Weights of a small segmentation model: encoder layers 6, 18300 steps.
Rows from block 1 of the decoder of a small segmentation model, named by matrix and row number. Rows with one number belong to one channel. Each number is 500 + 40 x the weight over its row's rms, rounded and kept within 0 to 999. All counts start at 0. Numbers have three digits each.
After each channel's rows are labels from the 100 images, of 14976, where the channel reaches its highest value: "responds to" is what is common among them. Only what is clearly more common there than usual is listed. The data: simulated stained blood smears. In brackets: how many of the 100.
# convs0: first 3x3 conv (decoder.mid.1.convs.0.weight, 128x128x3x3, each kernel summed), inputs 64-127
# convs1: second 3x3 conv (decoder.mid.1.convs.1.weight, 128x128x3x3, transposed, each kernel summed), outputs 64-127

convs0.98:485516466520485520462418479528411436494470449514463512460492515477480518386490511455462495503499511422509499401453490477481522522467541518542529447475540514411440459501521570564463445544496548
convs1.98:563460486511467488530455500524443472511516440532481546465515521440490490429469486458452522492511538425537498405491561452430514541509542476507508452480478525461468504550480532520508406463488545
responds to: platelets (81)

convs0.117:452532535493462510502508557541468531567531520516501512515497498538441483449490486537562460423495510540524507479450510431528444538468511467516556537481451466511485470543495562512474518418506484
convs1.117:465459498483475440522488519470475525555496490510523470527431483505546440484542476554496503423511527560464489449468542447561448483463475472589533491526509465493487505535508545460521444385527534
responds to: platelets (84)

convs0.59:543535487523479445533447529441413470512483538488488471519449574510580450537490531498494483474508459476515535451519494548564562556527467496565580429541537441475485491478489531479486503547490512
convs1.59:507500532554453517471473514443453539455561523472559504463499562486521428509529490524486501487526497497476526500517540497493527531547433394495523463551483539454513455548483451499536395479509460
responds to: discs (42)

convs0.107:450503491460487536465495572457494493504548566496382538467490517456458512519429485526456463472485537509497543516472498563510417581504500589454552515494472486510528515541509502465528546520488499
convs1.107:491510453511473505496512520419488514484480557512485495466491514480422412511506444502469568468473477427517516505494556531549352568443500490495494471500544538510527551596486513424515463481507521
responds to: crescents (41)

convs0.4:638481549447523511520414488549424531549530578492543503520496435494583476512490479496418494519498456512481516435471516444503528461594483520576529517492477498496478502468401489484512506548499489
convs1.4:602531519565503551524489525561544454563578478492552507437499485500525465489495480479481463480492494534431497551482494461528561446525490523471491529532458507456455513519481453491512495561507463
responds to: platelets (77)

convs0.65:502489505471484488507504441538543525546477523512617516540486490495450417423482495544489531568495542511448447532526532519464512448466488529498400516474428514501532487482509524442509429472485512
convs1.65:547534482462461489493467511490489490515501451508515554550521527494459356421493523527454571521533556560441418450537493511449517474509513463470470416481481560526525489549463519459491441478528476
responds to: spiky cells (32)

convs0.21:503460548500512497464477516542488471507460444525485526517488586499570476562521488435474467468487461443543506516449462497481498498491513554491542510567431509480411521501487470469478539562498478
convs1.21:507472559512465511444466549514450515485494448546494437451539572467480548509506546433446495438529505400483467547510505503520560479495499476467480536508461508514470541568510499522512552545490481
responds to: platelets (76); spiky cells (37)

convs0.93:517428487510470419487479469539515491525524506475500535523465505451437531421477474462455450601549505512522487460479508533426477509525448493559547525457391491411487471529506535488543492448463514
convs1.93:538481513485589520562477494583493495512582507493512526473543588479560410521481524516506476504460537506525443526492483595476607449488523576546536449507558521543457502422502524546507470452500481
responds to: crescents (33)

convs0.88:538446404507542507609530497542463514443494523516451532507540467490504493534493503472475510588481472479529465575504506496406516510500473537481495508485418488482426492528401524445514472523492531
convs1.88:509459444483513569472502450520490509457502486557411539488493529456487433514523570432473470539521477506558431535550459499441559515516528501447492511477513512502411494508383443483502436584474474
responds to: target cells (39)

convs0.118:556516519462456515435465469545478516452477537519481456496514567436540459351501458492507492478497503499541504523506477515472529503507523513480498510533472539567487534459477438536493528496507459
convs1.118:552458466492438445442445592516470524479461517562486458510500537469514469357483501461486515456509512424535482491538546465451476542459528471499455448510501517518484521511553454509498527504498493
responds to: crowded (65)

convs0.121:491515438480578459495499521464479432499531509523451532559544432488511568476462489443492478480543509505498523525464463544529562494533481562471436420462505466525593513512502443453485477487481478
convs1.121:521496495505583497481491506414491486476445474578446490566468430503480556412452457440489516475522478567444500507453472472464445519533543497517392503455535538496547505510469500440496466483488528
responds to: crowded (70)

convs0.95:439525488492474485569473474430514529446450498526503504468463466508426464503432521512476463502454524448495460550509523490559608503538478564442484507468520503539543517517509501453440431505506515
convs1.95:521521482488406461509529468417553485464458528453510475525512398496428456456508489449495471601464510507520498473525496475530545560586477548461466507523560522549558503479465500481498458487502482
responds to: platelets (84); crescents (41)

convs0.125:510497471480498480428528529535542506570559498502489515527462485497467529555491543454472504515473487422559501489466471495416505533498491419436516539499508476414471422492470463446502544563482498
convs1.125:539514503480577468573561514550566501510515454502546478534483514488543473535548581529514494465453469509524540449490497497427525512467499477442567520480552477503527422456498531451501541546505556
responds to: crescents (63)

convs0.102:456559467464523492433538450520526453546513472494507540447440506493455499489464509495529510533472530504527482522474518495500463474456493536475515554440469504492529522514463479485508472473481482
convs1.102:490503501462540513486517491492573496524460489564490563492447459466484504510456539483485563538478516504516520489494491532460437457456545480537476557412508478533488535472438561459501459447475546
responds to: platelets (84); crowded (67)

convs0.30:534543458529420374491483524502488503550492551453542502498490554460476488482489558511419463528498566440438505494524452476525566451493459462531500547487451462457448466522557439573486526505496549
convs1.30:555473481516464390531520567491477504490525544487455473459521554448512517488478522445503470477450510503405518489526571392487548484536483486498431478506499523516495516486503484573486534470502509
responds to: platelets (76); crowded (75); crescents (61)

convs0.36:499488476432478513515526532547470463501489491516551500535465431480607476502481512470484506517519470552527454545501549554473485475455500468486447404512452499440546475487500521550484471474481536
convs1.36:496497469494574497533550562531531489470513435520549480527528475505508458434496468497483505470578509546512416467544563459482492462550501493483459418532439528467516475522496457548487497470510524
responds to: platelets (80)

convs0.111:421527475511519531498515526494440469517544467483498465504462453543535558565444473485517506498517557450471461466463514401599513554501440558498494505495468471480499462537449524443458482489486479
convs1.111:446545501493464487491559485434474466536523442520484408509477488472522492527529542420518560512489537517426487383468486453530445540529489443498453551529498470476562453548443564458508457417502550
responds to: crescents (32)

convs0.127:548543489495492526502544517521420458450513475449515465461555518536481465530449499555470474487452520475484483512431483527514479497468509505497465461434503410513525453419501457496414491470339478
convs1.127:490448505530472429471476507473572528471456487546476535557432480434531508504569462410498551480551461506458501466583528439459497522536462438499494524518503558484498514568470465439561445456506562
responds to: crowded (66); two lobes with orange grains (38)

convs0.78:536496527530449611485455525439454511491497513495413491511481463469530492448537435519508496442523560525549543483499494511461550505541507522454534541474508490476559498546553459527489472473502503
convs1.78:579444484516435568462517505453436486483439484514448510516437477465513411415513465537487475488505532500531551475529523485536537486492467481522516484509529544462534550535540483485526463493490528
responds to: spiky cells (75)

convs0.5:483544464534429393509479462483464494480505495529487554455549534508471481487482469420394470461498441509538477450490451545570447514490494517437538519463515489461434544508565570567490523550497500
convs1.5:438493459503441435468512452446435541507534546465508595491517573446442454495526458448440443464490490482570532478498535462529433527500463487467515502433474539480504573567517533484512473463506521
responds to: crescents (41)

convs0.73:541473531494504505473521442467443481530447497442538468436494516576436476489385513537464495432396490431485502514401548509529483465511468515455538412474456438532483470514479537510379484544474530
convs1.73:490579550468476548479499463561475524474567479466507573443514502457490537473510489477471456486512485469545540505502475540550585530510473486518505529545451514538486519466485567537552518492511417
responds to: two lobes with orange grains (89)

convs0.124:511489518508500466446522549462563471510489564492483540529402492395475519441618467403489527606531471476477516480537469457486503496493428498478466524485508518452447523479488496460535451487419479
convs1.124:534552548529522550504507531514463479478550508428583565459592546437454507495445568467513465490437548481534532509481487558516496546515449527480491439511529457529481491439495538572453524562499481
responds to: crescents (33)

convs0.91:447478531440499498500593560524449512467490510468467528528435480472472543476501465579489507441517510491545471498476500448474532520443515458462510464485492505475524457493460550482506494416488491
convs1.91:504510450469440446463543523478503497449443410559524499463402499455521506385453553454488440503484485516525461444522501499573530470456477380529535444479528517557532471510510492473497517480513514
responds to: platelets (80); crowded (73)

convs0.62:455526468448420458389532527484526462542530536511475530531440498441528523536512580486454507394481509522531543506527464465502479486532471524463520474452472498500520568505551447504499548537504538
convs1.62:459516459519512526466573530465544517452454506537494497533478537456533487460432535511419493413480478475531572520524542450483488446505489540491493456439470548466474563466537507485513572543467546
responds to: crescents (53)

convs0.66:454532455519477475480493548570491498494465502497530562505432515501457477451484475486474468546465475461463484499486549520462543464426529424527507484436433444502443506500511501591463433511430493
convs1.66:483455499485486566483487487561486473502520445495554584485493540446546472463506524511509475491547496591490519531506469566495616368485509486468505440459517476455439530456485518537502444469477446
responds to: two lobes with orange grains (33)

convs0.72:485504457464364515499430469541534517574511490499514499523570534451482550518462482529396498504496580503412505541498513544554509524547487525464463442495524456484560522511508418576494478475497498
convs1.72:503509461538409518518486509482563503555445481501503463562523483462470485512474597457384572523479519539382496520535498493535462495520462423457507438480562485506582486525555498526502510494483510
responds to: platelets (86); crowded (72)

convs0.103:419479511521581466460553550557469448490536570502485415562480538499538535450447461486446506507514497496536477500486457514484519506490478579480493441464428493547562528521442523524479480518508441
convs1.103:420479548483529469499545498483493489494497532572484436573513546485494480531492561432441565509485533491571483469531493492431416536466534433528455451445480523530491537557411476427500458497499520
responds to: platelets (86); crowded (67)

convs0.15:476431553526491473531463506434509522488456514498531491545508430471469471546462537574444485499465416487542512453523484460525451439476439467470506525407549493615563493506555506505528544491489467
convs1.15:448488568501502516517486485488578483537505497484493515496526472553475472519480441549412480443457505542561492506512488599537391432478494535462561530475498492571477474462464502498531556422503514
responds to: platelets (82); crowded (72); lobed nucleus (34)

convs0.23:554523484526482456471478539515492421550486503499553446470577492574478516497498507491435497512474526459545519476489461530497576434493518510503512565536502491441450497550405513546473499553493529
convs1.23:593458550467494442563473502482450484531486493511541475521556454522508555542513557485498481483480490503538539499503535454480569469562524451428490536554492499535454558519480478531498501520490494
responds to: platelets (80); crowded (66)

convs0.8:593525463572541468454473570472474497496477488493426502559530483539501405513506448493473476474506455472516490516506478501487419488532501474462508470547493492496522444524576534559476544479500465
convs1.8:500464474557514483482457518423485478501516449530488482556446510532534397502534456536498501406528452456531476561496507469508454498552487469515494507561505520459486463566576490520516519485499479
responds to: crowded (68); spiky cells (56)

convs0.63:414463580436450440509473544509507466516522514504446542578541504541549504527486545517537504443496542494547527565449475555457516504455485500464525501488501445538497419500515444520488471454490493
convs1.63:445435576445446457547493511512527540467484486556463485517511506540498533480551528530554543521517626512512512541449479546476489483432539532502528547553502515576453479523498462524500389474480549
responds to: platelets (76); crescents (34)

convs0.0:585551527433526491511476478494485523513555462538515512476506506461562444446463517473497482496480493496375585419526518452576438479503491500479489530505463525526504512538499514465492489601507499
convs1.0:551534479459507454486513527541523541518562499499448482475540480446491550495468517482512535519481491476419572482530543396513399475510547484407541536541462514482486485554497512501509450564503495
responds to: platelets (83); spiky cells (32)

convs0.58:564406520475518443476436496489520496578490495533471513495505376541523506588506506467463498521501454594537443562479452465470464468448499497509455444532482495518457494530474489483461472470504504
convs1.58:530447527479513441494418517515545543564543491529472531476499467556506518522508469482480467517541537528553449610466514510540470490387541489476501518512454493483452507504486479533489455511489454
responds to: target cells (43); discs (34)

convs0.90:446478444455528504498565530509499467474474502463504548492450422467493470517515563475494495503508457498575464536452478481504487521416507445462462474554441491573423464527490505482471420495503544
convs1.90:510462447434526412487531514513504520479474481515528558472472443527496511534484488504499495496516531450602453551471516523490493524450495434426468508474465521517418548539465499425483449523502499
responds to: platelets (80); spiky cells (37)

convs0.116:444531459508415508480499518484509491457450413496523549534495486550523461472486513463533439481472490507470544525479464514524524548506471455500392534493421472501491522564545543511483526498482509
convs1.116:395493469461419488471495530430517489469453416554479483527471506501496459498516532498557523432517467498484434476465507512503512496520505393523437503527478530518501549525589509504515550470488531
responds to: platelets (76); crowded (71)

convs0.22:479519434462412468489454457560519482523508540492434524434511555533429493485499464534558473505540505467458486470502482402522488549528475530529535587477518529535512535534533468466496467515522467
convs1.22:548503450533436436569479489490513488543489536533484532507458472495432507467514393470568514471491508527436521455496545487488487546536490558526500575537494480515504527507524543490485490464490523
responds to: platelets (83); crowded (65)

convs0.70:449474528504369496446380483571495509491517553512520540530539431496433349431463496530519505505570543508492467450509511525440492513454567472538554485517529513464524548508438477504499448540493502
convs1.70:505494554486488503538465566498526533517492527469500576529488437523457370451477460587444561477479494525513532526514509540483484499530475518560573509499519513475489524506527560518499492477512476
responds to: spiky cells (35)